{
  "arch": "poolformer",
  "dataset": "cartoon faces",
  "crop_scale_min": 0.8,
  "targets": ["face colour"],
  "norm": "rmsnorm",
  "hidden_act": "relu",
  "mlp_ratio": 4,
  "patch_size": [2, 2],
  "label_smoothing": 0.1,
  "residual_init": "scaled_by_depth",
  "optimizer": "cautious_adamw",
  "beta2": 0.999,
  "eps": 1e-08,
  "batch_size": 256
}
Rows from block 5 of a small image classifier, named by matrix and row number. Rows with one number belong to one neuron. Each number is 128 + 24 x the weight over its row's rms, rounded and kept within 0 to 255. All counts start at 0. Numbers have three digits each. After the name is the row's rms in percent of the matrix's.
Before each neuron's rows are labels from the 100 images, of 14848, where the neuron reaches its highest value: "top examples" is what is common among them. Only what is clearly more common there than usual is listed. The data: cartoon faces.
# fc1: MLP up (model.blocks.5.mlp.fc1.weight, 384x96), inputs 0-95
# fc2: MLP down (model.blocks.5.mlp.fc2.weight, 96x384, transposed), outputs 0-95

top examples: green face
fc1.351 116:132132126153194100123115085093140127152129112137138086152129130134106120132150123126112140118113162152164132107117154140141113076159121184086100123158102127107104111105146108122115143129065136138115136131089135108114096153117191164100107124135135127146129114131143094137179160123162118139
fc2.351 142:090105105152115125168111124113138134179133124134101092143127173145075131163127124114147127112133156140153120151127104042122126075103114160142142118119118147199093134149124138132096116157128095116090136136114133109126104118133138142157092106115142110150089129106109100123131131142136091137

top examples: pink face
fc1.153 078:138113135138169124133108157124160078134149131141114107131127114121142124131149135131131098133112071106150133112125130108122116153133137074101122100076125095126131118144107141137133153132095151124112147118175145115113141146144107081084163097118135136190125110149112148120199117117199110137
fc2.153 076:164127139139124126099129123148159144097137152108129091101139126105147102107149117065111099092092139135128159141113133028142104122117120130182102095092133136184155094163113096121151114132156137143112186119112118135113122144135135108115140124126117142131148122112114136123142128103163119130

top examples: teal face
fc1.293 085:112110115121165151136104182119166116142149145133111101144143129136074125131105117123169108103115135123154135136085118126142112125108164088130139088115193100121116123119133158124095139147183145110113148116158141098129092087156104125134107113123115124145107124156101114123176140118198113148
fc2.293 083:106097140170112114128106153146148113126118100116102120110118154124085106116124110079124124124119137144133142183105119018132103102122112140146119090133142120209137116170135133110119109129138112135109145124114124099108125133094144142141117113100104130131097113121109124106121114100168100135

top examples: pink face
fc1.343 107:146118121131129091099111159124159114132156121095093122149163135101162114109122139119110083105112087143128170115140138116130101129121177125113084096141136171084153101096147118109151141152117135116119138125109133119095122144122140138136194144132112163141145100106146190117147151087165091127
fc2.343 088:156131153113116117108114116117165118096157135116143137117158113100163100120141107096096094139089110112115159139115141047154100152142154072160095140143131126203148102170130120147167159132113145165134150129157133126141139107124131110115122142129115151132169108121153146130138132123159120152

top examples: grey face
fc1.225 121:140128096097141146123142142107121129146100166122101153125136144131160149141123129118121120113149110150110131128154126186114155147120189082061104098136112139122133153136163094115117098111127119073135100119140097156104138140132104092137163121118142123075139161115127112099068113132154132089
fc2.225 131:160111108144146128086141121144096134095085127127123108103093112133174148106171126076120139097142109162102145145132133063110151112117142123154104113168152102162160133154152084112155114105115123102112142113088116170101145122132116128121149109110143122121148143152121140114104122073138142085

top examples: grey face
fc1.326 145:140111112141147106159170156133138163193111157159115122121114168153147152153089157114159150091161164126183126167143136130087147133149083141150148105113109143109143159139085141156133132128154128089133163141125108150113133124103148129163166132081141133139103128102127119139110124144130141104
fc2.326 126:172125112137126121093167117112088138086093134143129133133102090141191156083138140107134147141156101112090131119155125085114166152121126134125130141141149106170170155139161095131148128104124152101125109113106139182115157144151121123114167130135153118111162156147148124126085144137105101091

top examples: purple face
fc1.328 079:130122116151100174106126168146103093122110108115115102136128129139131132107129105126110124129145125170116146157138127125136140108103213126117097090154134122106154138081071117099132134147172169099109118101113151156128144162153107164166117127134112134189125150113112122117140151108150087126
fc2.328 078:121113121114123160156149144117158172163156142136114097144155147137098121148091143117151120100122161110153117152126125037130110119099137109127147148129133121199110127127086139174120132147131114155104133160131134116138107137163133083146103128121122092123119125086156094134139149152123082152

top examples: grey face
fc1.117 093:125122157158087106125114110115085127058108095140143187108111136141164152136149141135120141167156089072093126111137134125128161133141136104129144115157164066135106147136161119113124152124125135070134121120152161138135164130147103131137146131160152117123152134133118128130130139109187138119
fc2.117 079:134135123166148118121137104104119130129081127129123101105108150148156149127160132054125129100139101142130152148140118039111154128122142126180108110106144127168143134194175097119134114138107129079107149109119132156108159123131113126135153127141119132121131151120128152130102127085152120092

top examples: grey face
fc1.118 076:140125124125121118118127156104136160117127133121135175142134141126143121127119137135125105139125158073106104085116138162150125131126127126074125095144154116150156121157172129124134123148188113084142099131128134116126105147117123116163161132136114095097142131087137053121075119147204146146
fc2.118 090:122131122138133134139146126117115113141093134107131088125119139122142136123167115041104114107113089160125180126154128044110145123127160126152098104119145114159124115170157102120143130133117131089110143109137128155096162141110111133123151132134126163127154140140132177117124123068164132098

top examples: green face
fc1.78 116:129132110102194083125156136099105152128089075138128106133142132151141161120109130108119140132115129133131123103156120155114159123127097164121104127192081165121113140121161104117113113106079105123140118114118119145149125081128171127110100154144124118098175162126145150118094120133170116098
fc2.78 134:092099121145127139161100106117155137153143115124085094149141174133067114157134115094135113105119156125140131122115119046144108078105124145156129137137120138190115120135124153147106104166141099154089134152111121093137085138156133145136094111107129127141099139110101123116142134141125094155

top examples: grey face
fc1.56 106:122065147170130115153122159111131156117135104146112184087107148144106158156125113117167126118141119085130115095126140120123141109116095120157144107161189084127134148145130142142108132146159158081109161143117163097126136113122096165142138108120131112161089121136129137150137139126178087134
fc2.56 093:128123117148142093095124100118117130131085108117118090118105125134127130105149127055130144100152117141130142165112109051110138122102167124136111114170171134208151139161186113115140102119124112103115134116097106132113134143123130129112133107109107124131123127126122110091102102092148122096

top examples: orange face
fc1.66 090:142094132143101139137133136097096121120124141139132125135108126134131154133135149118117111155153155164165138168121158142129149128164127150054156096150128087119141150114081142139113156089136140089128129131114112154138102170111169196112116141115142132196122123103128105122106160118170110130
fc2.66 093:088134086148139143159139145110138153173115127159136075150118176165086152161119154112163134107152145143154090133141096054100138106118136135151138116142129130183101148136111138136086127136141106102124152139095131111124117157139135121114108126126134075140079150097118120128129128121153123117

top examples: orange face; green face
fc1.111 114:121119128133134132164104123120164077117138111135167129168147136132105111140129120114140119146123127125135139177084119101136117109131136160189127098120119140105089110078178154130113165164143130124110134096147128127145100127163130113093117108154147125172109129114131066117157132131187120174
fc2.111 114:093117107164127121161124122115144158164120134124119118120117170157081130154136129088147124092136155109146113137123124031122116093132134128101123129132143105195116137172152149128123125167117108130104124161096137100141109131144139136169104122132110084136072147113133105128120131136150095129

top examples: grey face
fc1.93 081:117142118145116143139136154126147115198136168133148055152155137133130112149123153128115130106123131166177150148153111136110124136157105156112121091074123174109114124132121131159136142130167120091115149105151112137113130085117151088153174134108113138170136115117154134113167102131169105130
fc2.93 076:125112107145141134113137109136105148135103123146114106108103138157120139126141134069141135136152135150107121148135121020114145117102121130154145129164154105207133154154129124129115152126091113123105123137073122147133121157137120155144110112119135083146100144116117086101096121112129089112

top examples: purple face
fc1.77 099:120106124121184164140132121094117109132115096138116147116105137142130141118124144122149137148157113135164145159110121146124123127119160068155145084102143089104112130147116139151123094131205160125123179165151115131080118135134154150121153128132123141117061116132116097112162145122180134123
fc2.77 113:125089128146138141145134132109144135136134115120101105129126140127095119136154127070129094115124124129158157132145117024127116105099121125166126103136099144195125122186143129120128111140105092143097142125121087113121116109134138130117128093077127137144114131114142160085135077130132098141

top examples: teal face
fc1.88 102:186120100120177140135127158129159158149124163118066119135129133134108125117120124104165102081111158134134097108106170138131120119110131129138104109114137112130170116129151118141143119147170158104110105143117133138090096100162153148119134106104141091126100126187113095139159165139173096118
fc2.88 093:131089113183096117160127118121120112131113131116088097138115162131100120127142130049123120096121131138135152134131118019119124087107145145122115103125160126196138123146148103102129100143135099118089137111118112123105141131118144113154126114116130122114116140151112159113149115102137106125

top examples: teal face
fc1.85 102:180103115163126119146143054131104122135102090167101137127091115150175143139131183113141148139162126157117138154145133157114164128126158136112142105116109131076160145123112120133136137129120166097130133141119136172134144162118105123179156111133157142147111145127099137151126159119162125083
fc2.85 094:130094145125135144112130135141134150123130114120098042104125122128114118092111134074125137141139147140152109161106127036135115125090112157135143143126145134206124143142121142110136131124091127148099153134093121108151116132128125113156118099100124117145113112119131129101161114166099083131

top examples: purple face
fc1.224 120:137104132162148135122102092126124125121130128099098168126104103105118122124127077124129131133140135141124137176094138169152128136093149095172142094102127107096115137137097122141123106141190144091103146162129151118156113168122113199105094113153140130137122103155088138150101177118154122134
fc2.224 138:099100131129146131179104125115144132149139101137109115137138159141080116146114133102159130138140111098141119115127103031131118105102135115138151111135122135206091132177146161135084131153130105147101125141143111091136119110135140127121094100104115123133090127120123139098133102147120083154

top examples: pink face
fc1.370 102:110109157111137139144175123160117155142137066133164149081111151122159141144149145126121154131119123109142121145153142157104125154162104092106148073123100061131103115180119138139129128100116105109136122135146096121106143126087102111136182136106123120155132103146145110107134105126186139115
fc2.370 087:155118133139143143120133148114141131106121149127114077126141129111187124140145120061101094107092126132130172113133132035130132116116133115157084107133132122170149101173114094123165122122113126128107153083137117165107137115135134139093159125123146146130169141107139153130115123117173111125

top examples: purple face
fc1.136 108:130154157132159155132121123145114104099142114113132186120104111105122113095142131112126144168138123126106121163101145146152117159127150098199171107097129095104137109134152141146125157121177142111128140148134154110128111142118127212114116117159110129128118098140091090125134169109172130154
fc2.136 141:110098114140135128178108128097146133151135116132099112145140175142088125171124125096157129112134126105148138124139109033128119089093139119130134108123110146194113125178140148126099121166122100130096118138130111106135116123143143141144109088094121119143111142099152124087127100141151086146

top examples: grey face
fc1.382 092:126104078120158137132140139111134136167102161153098113153131157156127164157111138129152113093168136140151147124148094142099157119157156111090127081130122162095135164106131128136088105112149129055133136110139107151118109132151103088112147120120114145115122156111117113095088100103174145104
fc2.382 067:136124117126157155099130099134108110103099139119135116118108119119162131113161122081117111114123110157087133142123114033118139129104164142196103118159160125208137123150164095108150138118135124114102146108107135159109143131134091107130148116126123110123129137122117115124104127084140113093

top examples: orange face
fc1.309 113:115161105114145140135100167138122144097101113130125138137128112143092123138152117130141105139139112114076101079107093122118139125095160103182116128134100124129097130153119122099107109137147110130122093132143126132145122062171099123168086101152140098073130161184111148126129113134168160136
fc2.309 134:106104087143131145160122124120131147162114121136099114121113166161084138147120129065164140088155126149147119132127103048104132089105141115148135096142119128186122149166127140123090113141131105108096132138102112107125118125125132125147110102103110083119070150130120139094122112097146109122

top examples: pink face
fc1.160 099:162129162096109161103142121177161146151153107092134137118159127096149122107136108140125152108104103171119148140154156148138106129098083184145091116137117169119147091112154109121159113162115117127135138128113146115126130150122113096167149113133119133078172097109154142118097119114186108130
fc2.160 083:120126136112154128104124159115145111115143131108145072107136112104121101109158116069112084123095123154152160157115134044134093142137110133145111113110133144234138105167131131114133136132120114153124174110129122121126128126107133133132129116130109150148134103090118137102125110108154126138

top examples: grey face
fc1.372 088:085069123178133118141123135113130138113132092146109152151125166165128162155135135125169106144127102064137113106131106101123138069139099128127123093125143089133121142153108160108104135137172131086113142137110150098106134135130107142137145129132113100193125140090130148124132123128183109147
fc2.372 075:152115124139164107122140107094134132145115143108101078148129146131122131129159122070121119106136120132124163126132152048127134114118168114137094112150159140209162126176163137116148117158112112121095136123119111131124143176136096084096145121107122134118127145116133112092110120121163101118

top examples: orange face
fc1.218 106:080113089128143150125144118128116147143115176149114144134102156146130159148111130136120129090125104124161125092169098121082143118131113126155105097146119127103088134095180117134125122095126129119131138114094116130088126103151152064127154141083127121147129156168122136118193108117166119091
fc2.218 114:093123111142116138153092159152138150147131134131103126120112158161056115154105136100156125105142148104133102130117108054122112093123138132121138127157148140179115146128146166129086115144114106139107130153094136086151091103160135139141081129129112095143061135108102125122140133117120110145

top examples: purple face
fc1.281 101:103125136138100171113118176139170139155135193117112123110129135137108131120105117140128115088123106097143126121151099098097121128111084112161108090122183132111083117133143148123111126127111157126130177128133126132119123119129067080063146139088090107128112126135141148146141128117167138107
fc2.281 114:094113118135144131175115144115156139163155101147110065155142178148087122174120138107154130123136171137146108151124116054141108106108111153114141115130135145199117130154119154136097120157126114147107140148130111090135099109156126128126103111114133095138097140120117112115127117128154105174

top examples: orange face
fc1.65 104:116113147153104166136109150150127112120142145151121141124093133121084105149120133129107133120123139132139136162108152129141101126135154137064139104051159109116138118141142143155128138144225122140128126148122144108125102156126147214125127118118140125151121120116109102125125162108157103159
fc2.65 134:092112108151112115187123122111157124193131116131125099137136167148075125144137126089155113098129137143155136163134098048114115107109135135128135089117121146177102127169107142108088110155118094120111143127127110087106110152125118148145116116115123110166092143118130135113114104108161118139

top examples: purple face
fc1.79 088:123117130168077109148134163112104156125085169138143132124109161150112150132135130126155144130149126118129133137154134108097155107131115132069139054143171116113130136127120118144098132134100104044131132150101115141114124137134099119103094124117163119150134141123122155110096130112189157112
fc2.79 081:101109129131100158171131138145139134156136129131118057146148171136114127155139126081130139095121120140147147118167117023125133111097134128148136114143121121203087115147119125136110119148109111121109131129146110130106121129116109094124127115111138123134142131121138155113139119131172066142

top examples: grey face
fc1.235 136:130135102120144117177152157119133152172110144156140106136143177162136162150094174112173152107162121154181153155149078130075146130158116133146148086119104161096112152105097150147111126139147107077129148110131112146108142130143146114144160136132136141143111153108143138118125112125150143101
fc2.235 102:170123108143129119086158103095091137104093147127118131127109094139173156096132136096121138124156116111111128137144129046117153148112147109113113142133167097186157146133144101133158139100128139105108131131094136176121151160143115129136156116132140122139158148137146088119105131153108076095

top examples: purple face
fc1.132 085:112112121137082131087131171152138149125109168134114117119135126138089141114146108133101108116108130083124111091160120120116123133129100140079114113152191099136135130141110138121111150084158136107144132138094127104137121129114089093153125146089086105166121122150148120137133108150216146111
fc2.132 090:082112109132115132173128139135120134152117121130108077133126174136108137149150132068139129097127101152135147120153113041104140107105164127136134079147151124188077126160143123143102126135147106097110134130128104137114135156124098099132117114108138127156133134107112138103130117095182118122

top examples: teal face
fc1.346 081:112133127119126176124122163133112138107142173122105154126116145131093133135143114128107124117114144123131163126136132136117102110096120115125132079095098107098113098129087127098099110137080108125121173118098115115124092156132134150110132120121132146079136140082107157056113129093210150123
fc2.346 080:157095109112169141142118131122131139137123139131107079130124139131126115144091125099142117109129128140155113134132100010113128116090126120178135124142118160227135123154133128128120123122150106128105145126128097131126122113130137117086123093092125115109120131120138112110115108148135091121

top examples: orange face; purple face
fc1.126 129:106133149142077152110108129186145114111132112102132186114106114122097115099142122134128116130112114121122115238105130119158106142102140110150132095073123117122121114113140144119107111143194115124142128135139140123148143166141125149106107139130116101151130116100100110125103129125166163138
fc2.126 155:074103123146150116165109130107150147164137090140112095148138172149079128170139121103144120117129157116164129130127127049133119085104128129131131112129108129181107129171109145124100123166129089129099134143124111089119099124137146162139105109104131116169094146116128131111133112135160091150

top examples: grey face
fc1.20 111:108124113153092153128141082110085107116114107133159086154120144136153157121140147127151132147166125124119124106132114095119158121164122145152141091088133122121124160098131132115109133104123115042140157124107121139125132093117115173090168138134122128167119125152132195114185121113140140124
fc2.20 121:173116114158131136098149109132094154105088124138111108097093107148176155108143133070124159093156128153097141158139130077104168134110134129148117127126153122164170154141153093115159116107131135100119135113098116179112161144132117140131148113105142129099141145136126100109098113097103119079

top examples: teal face
fc1.90 080:130107136153137128132141162133122169147123129110103073128131145126125132130125110119122138093152132156140124139158135150117144125098136111106133067206151135108110140119079147150123121144161104101128147163126113140110119111099084159127152135086129130219120127156147160123100134110167124125
fc2.90 087:108096112120111179173135116110141115140135131143102105161148162149092136174111131096144119138134120100158140124153110040124126098103127121169150134139124122175089141140107153137107129148139096142102155126150106123146109140148123097122090107105139117148118145071129131097139118130131078161

top examples: green face
fc1.59 093:149092114167083115153139095113094100116105137164144106174127152155139155149131153113161130148146110100134134078148120116115139107163106174061120080130149129107136139090102151146129138117150146110123155093119110139127115160116115134125132143129121119136116149128126198107118114108181130114
fc2.59 088:112103106133141172145122145103134134139124117140122062136119145153102134128148128088145122119137132125142108104137095018117140118116154135127121111158140157216129146153151148112114128143120117131108148129102122117130111134138121170103105109098151114146093148082107124110120120135128095126

top examples: purple face
fc1.174 092:145110102121168095122138164116131145149128131124128082151128166122129134125074141137120154111105125143126118114153157152120122106146107148150111118159138179126161101118159108141142139140072086130106126120083108137113129088122106143061144110092155112137142132169134154116110142143195105102
fc2.174 095:123091134146136147148128111134145118132141126117096062147137164128113126170150114041126134103121170148155167159121138041138119100119082165130131106131138124193122119167126130120143114142115112133094144123140122141122122120128121106123140107115140138142134124123136088106122113112159096143

top examples: green face
fc1.128 091:110132117146163138115160078120103118130106134101138187127103110131104148064160101123129117140162143154138133179135122139135121119106182104128131084095107092092116128150086136104104118130138135104132138127103129158129139162108142193151117146145105123167102122135136118119108105142175156120
fc2.128 112:091072130113142128154118134148135157148141123139095086131136159145091130157125128104140120120136129129155121129149120030122126098095105135135142120135121140198095139165120147139107134139116097133080132148117115115145106108135139122129094099088134122151116120128128131100137106155138056142

top examples: purple face
fc1.313 084:099110119136182089124098080090106107115124112126148100137114130141103143125143099137141141159141158129101124108091140153144133125106158125096149077174115114121117132123053173112107137141145115095122140116124130101130097099121162167124097107139114118150111099131112115110119138150191102150
fc2.313 091:103094110147113115119113121130140129142137144123094071140130137117106115143154115060131107090111134152145153118134127031123118071116133146144113112167137136183108110138121134123119104141115094128099137140093096123116101127126155154135112092083129137130133128116122142081124113090138098128

top examples: purple face
fc1.151 099:118112143137137088131136189084135136135142163119174057115166144104127133110097115122140133140109130099125130112135123113121113114141118154071136117108207150123115104131138134126123163135065126137121150103138135128120148109125070092102135140138154121123153115128168146126137136138177117139
fc2.151 122:108098120144131125186115119127152123172143124135123091154139171138093123163139131073148128123124142129156163149140104042128119109097102154140149106111107138197083122175119149121093131158123108128097142126150114111125116127134132115129108099106138138132109137122120116109114106124165088149

top examples: green face
fc1.272 079:134120119143167114120092184132165105119149132131111147131110104124114102140120132127141105106116129127130135155104113115136111126104143087160117111106168082120126123116131130110123115137177128126132155152150128131130115128175156091076112108140132122073109125200101131143194136082180118140
fc2.272 085:119118141150128135155101142140166153137138091123106109120138173132081108132142130095150103107115164123160125144106131028155100107104112125149124134102128123205154117177116140127100100154134126159112169146119124091135113148156144110125097125106128119118104135119113143109143119108135130155

top examples: orange face
fc1.58 110:105131174110124137158114166138136126098152146133190107110162143129081114152149127109140120159116130099091126117103143107161116133134152149096145109106192108131107106135129142128116150142103123140119131107160106116117129104149083187155108080135155113094138117135113157124121128125167155184
fc2.58 101:107112103139158139134107130138123143148130123144105070114117105126128140119119132058135152101140127134143144126124095059101136125100123139139158103114114127205089135169121111145088116115160121093114112131118104132113132109117140145180121100105133155162126098119104083106134113100142081121

top examples: orange face
fc1.361 083:146082109170195116143116141104135117134101120157094109142108160145137132158108137118141145113149141134155150115128133147115147094160137130080121094132195099113162148108119132144135129127172110106111164138112105134109113140141119173093151123108139140141107138171140148116143151085185095134
fc2.361 069:116106112138093144147128113120124126157126124126115094133119126147105130117129136090156120125153116133141124143131098013105131130088139123162157094156129118226094144177136149107106133117108118123115130103124116119119134131116134130133116100089136118175103132094109135109137111118125122119

top examples: green face
fc1.57 097:094112111105202079134105146172145133143113077128096142117151151139128133147113106115146146113123114129128142120130093125133135080110150133184099112126127138109112116113163110127104099158117110128107143157125128124117133076164139092133139103137136133088126153160138143128161132089202131124
fc2.57 113:095118113156109131183097123117159123162137117132122131142135191148063116169121121101162122113127153121138122150114119052139110087130126135140141126131142125188109131151126151138090114169131109135116142161126122081133105143141143128132088131138131103101069140113110107124119130131154118155

top examples: orange face
fc1.278 088:123153083105113160114122130124135134141112125116103066161153126133121123135149138141113089106114157132112099064126131115140133112119162149095081101061127143132135125120105117105123113113144137100120119124124103160134106084154113132153116117110120095078141162135133179114169118144190145133
fc2.278 100:138090108152131139150125112130120160127114123138086091084110133148117136116152137078149148092144120130126155111135110014104146111101115138171123109131156117201136146169121118122110110135135116112095155120107107134125129160137103133137110108085118123120107141116112132103117112119140106110

top examples: grey face
fc1.367 160:109094116148139102158146147133117154139110129162118153107106158166143176173113164118180140113174134116164123130146106110081172110146090133148172116153154114095118170142094139145118119111134132078120188134120111141119139141114135142162151129103147133165094131107136127131122105120121131097
fc2.367 138:176133118157134097110164112109094135107083134147133105110096107159173166105144151097143149123165119116097134135149119084104175154121138141130125135140159119177171164146157096122142121105121140092138115099100122176112156128146100115130157131126148113113140159147142116110094122112092122086

top examples: grey face
fc1.348 101:125118140157084144119118108143080124104111095148134115131109131123168163139138143125145124147140118103118120105132145083132163130169117137170141121117165093130132155109114109150124142093111141084142160133116126141114141081124125162125171147119155123170138129163112197145202147100138154122
fc2.348 108:172138114154119128097134109119088129118082120141116094103093097140169156092152143065126157112168116150109139165135114081099168146116149112144129127123148113171147160149150093111148118089121135090138122099104116176118160136121137141129134125123143132110133148136117115110121122088098136077

top examples: purple face; teal face
fc1.334 073:132130132126169102123128063121109133110113115121115193107109134145130127112134138128123137121139132165149178149132114151122125111125166136157125077114057119088139123109116121103120128149143129112118130126100145135106096153153213146173148138158117148103123139139136145118128121084169108141
fc2.334 076:127097131143131107149103123122127138155127117138105098127114156161083124152109131090152116118154126124153114145127102031104130106104091156144157131135148165196104148175135153117090139139139119122103150131112132109121126107133137116130099099098141114125066116134108159115114122140125083128

top examples: grey face
fc1.354 099:088119128142095112160119092126120108112106091158162144154142157182124163146150140122151117169163113101121125107109099109132176096150112158169139116129124124114113163138132148085090151127141105073117132119152144104142128097133113143126138142152128118173123136151145153111153096124186121162
fc2.354 077:147132130159122111111121102142124153132099143116119089101115116139125126126163124049134138085138118155109148167133132031122140144114167098161100129139152119206135145162166122123150117135122130114135120134090109165133140134122124127122118116105116136112118124124121126092099125091125114096

top examples: purple face
fc1.231 093:117119143111173118117109147115104105122130141127154140140150115124137141105147127123095136188145132127142121126100152130167128132145155096083131106118119086099113125156084143095107136115078151119124124124136125121153109110111184228141114119166129117141114105130147137127122122141193113160
fc2.231 107:110100122144129120150100132133156144150143134127098077129139161129086115159119120086131117091119144143147111135135118023129116090106116143146124124131126159215114124152118153121116103151128103134093123141119110105118103114129153139142111097093114098124092127130121142102130112135154097142

top examples: teal face
fc1.178 088:102093106118163116143125189106126128152100145121105083135129157156138181128118151127140143138170112148157156157146121113115162094120153102106147084153173134087082167137091144101078138126133091075127151150137108117125134122113121121112136133124147150135126136154155152112141119106165127121
fc2.178 072:108091109129120161156153098115132154156125140141110126110129176144101143163089141095150147134136104113134113130161127051114136110126156108138151126135138132171121136139128135145102118149137111117096137146116136109138141147138097077184122129106139101166115143065138122124118130157151052126

top examples: purple face
fc1.263 112:162117137132119174105146109164128142116127163111103190086111099114176137097142119121122116090127119120128139131158115119112130164097113098184128102105104118100136125149115122118149111118174152113122145117123124174096155130140104098152162137095110131105137133152130187126120126085152119078
fc2.263 133:104091115133144125161108156133148155145148101137092091145136166147074119167131125083148128112135157138145131144127123055130121086104134133127137102145112145196116135147123157137101121164127092142094124141118109100131092101144135145122100100104134112148097131099116126086124109138135082158

top examples: green face
fc1.149 101:137109174143135140142150094122123148105126100115159158082116154113122108138141104126117174132112122131114140105139165149143107137095103154114138103157116130110139103172150118143152121149113120140113130117118107116114141128122089196119122105131168119145169122074132151110048143127190118142
fc2.149 103:143103109143155142117108104128141153135119105124086079110117133127115110140147117064129087097115142124131125110128113033124122084113110160146097144143122167205150126156141131109132094135139122154090152131093128131134101132147107130162107109118131111146120149110094145114126133133124093124

top examples: orange face; purple face
fc1.143 120:106118127107118129111142137153119143128094134129154200117129141139134138110111126116135139122136086116107130099153108101103142121119128126211120120111099175109116120125174146110119133130101098135123126095125110137133170064140081078173140121107119123098143151119141155098114090124168133098
fc2.143 148:113101102137131130162114121125146160167140120130096113132132170157078130164119124092159126095146153124156107128130116046127118099119122141157136109139101160191122145162143161130102109155127115131105115158110117104141101108155120110148100109114119080145080154105115129101116124130146093141

top examples: green face
fc1.121 089:141098097126208103145112147108156087145134138120088118147138146132114140146098118100124131099129132168140155130105141124129136086125111115156118106179136123096107132114154130112128121140114136099092143141155101148137102125140172127073079106120126138137138118182122084102173153111160108134
fc2.121 083:086141121134111156174125134117141143205131142138143090125143181138074139158118134115144137110139144107177116135137132079124128110149095126122130088119130116191098132169130144132098114159130112100130134140127121093111117137109149093128134144141126093156087130101132096134156125140182140135

top examples: green face
fc1.331 110:109100110136128136105155112117117116138126134126136180132133122121127148111119148116132097140167108153121143175141063139095135126136146106155153060121122144106117159148091169088126156113146144086140151111136130139130156154105091110137157163146089134149089119118146165127085085102168122132
fc2.331 107:125081138131140116151122152149139175126138101143088087119141157156099136139142134104160131104144157118139133141124146040133132098086123141118136121133137122191141143143106136126111121164110104134077141155110124111127102127146137147134114099089149116135115131103132111104128120179146058143

top examples: grey face
fc1.234 079:145128123115134193115112140137136106116131159101130099142129122108124131120111110136121137127102162132091105101110155147157123164101159148099122076086168157141153118090165125121121105139127122077136136138125112130129134085121076166088125137121119100118141124101097133120147145134214100130
fc2.234 096:155091122145132132129134128142121159126108128131093079088119128132153142118145127060127141093125126158141170151147121032114146113097134128148130109119134114209141127173130103112137115125145114101094121110125116145107149127103117117155142093086142146111143131122134114103115123107148108106

top examples: purple face
fc1.137 110:140100140134133068140155128095093149109113135123152125138145144106126149123131113114110148144130105118146136120173152150138126125130056171083139128156114153103137103152153137108138130132094118130120124111098107127141145110118146141059110105120161128140168136138157178110056110135172140125
fc2.137 133:099104139125146126147094103135169138147150121120096095137142158132071106152133112104132104113114158115133136129111142050149096084109114145121118135146134140194125114147116159132129118176122094170093135167128126088138082158149126132147101107114117119142103123128123107114126127151150089161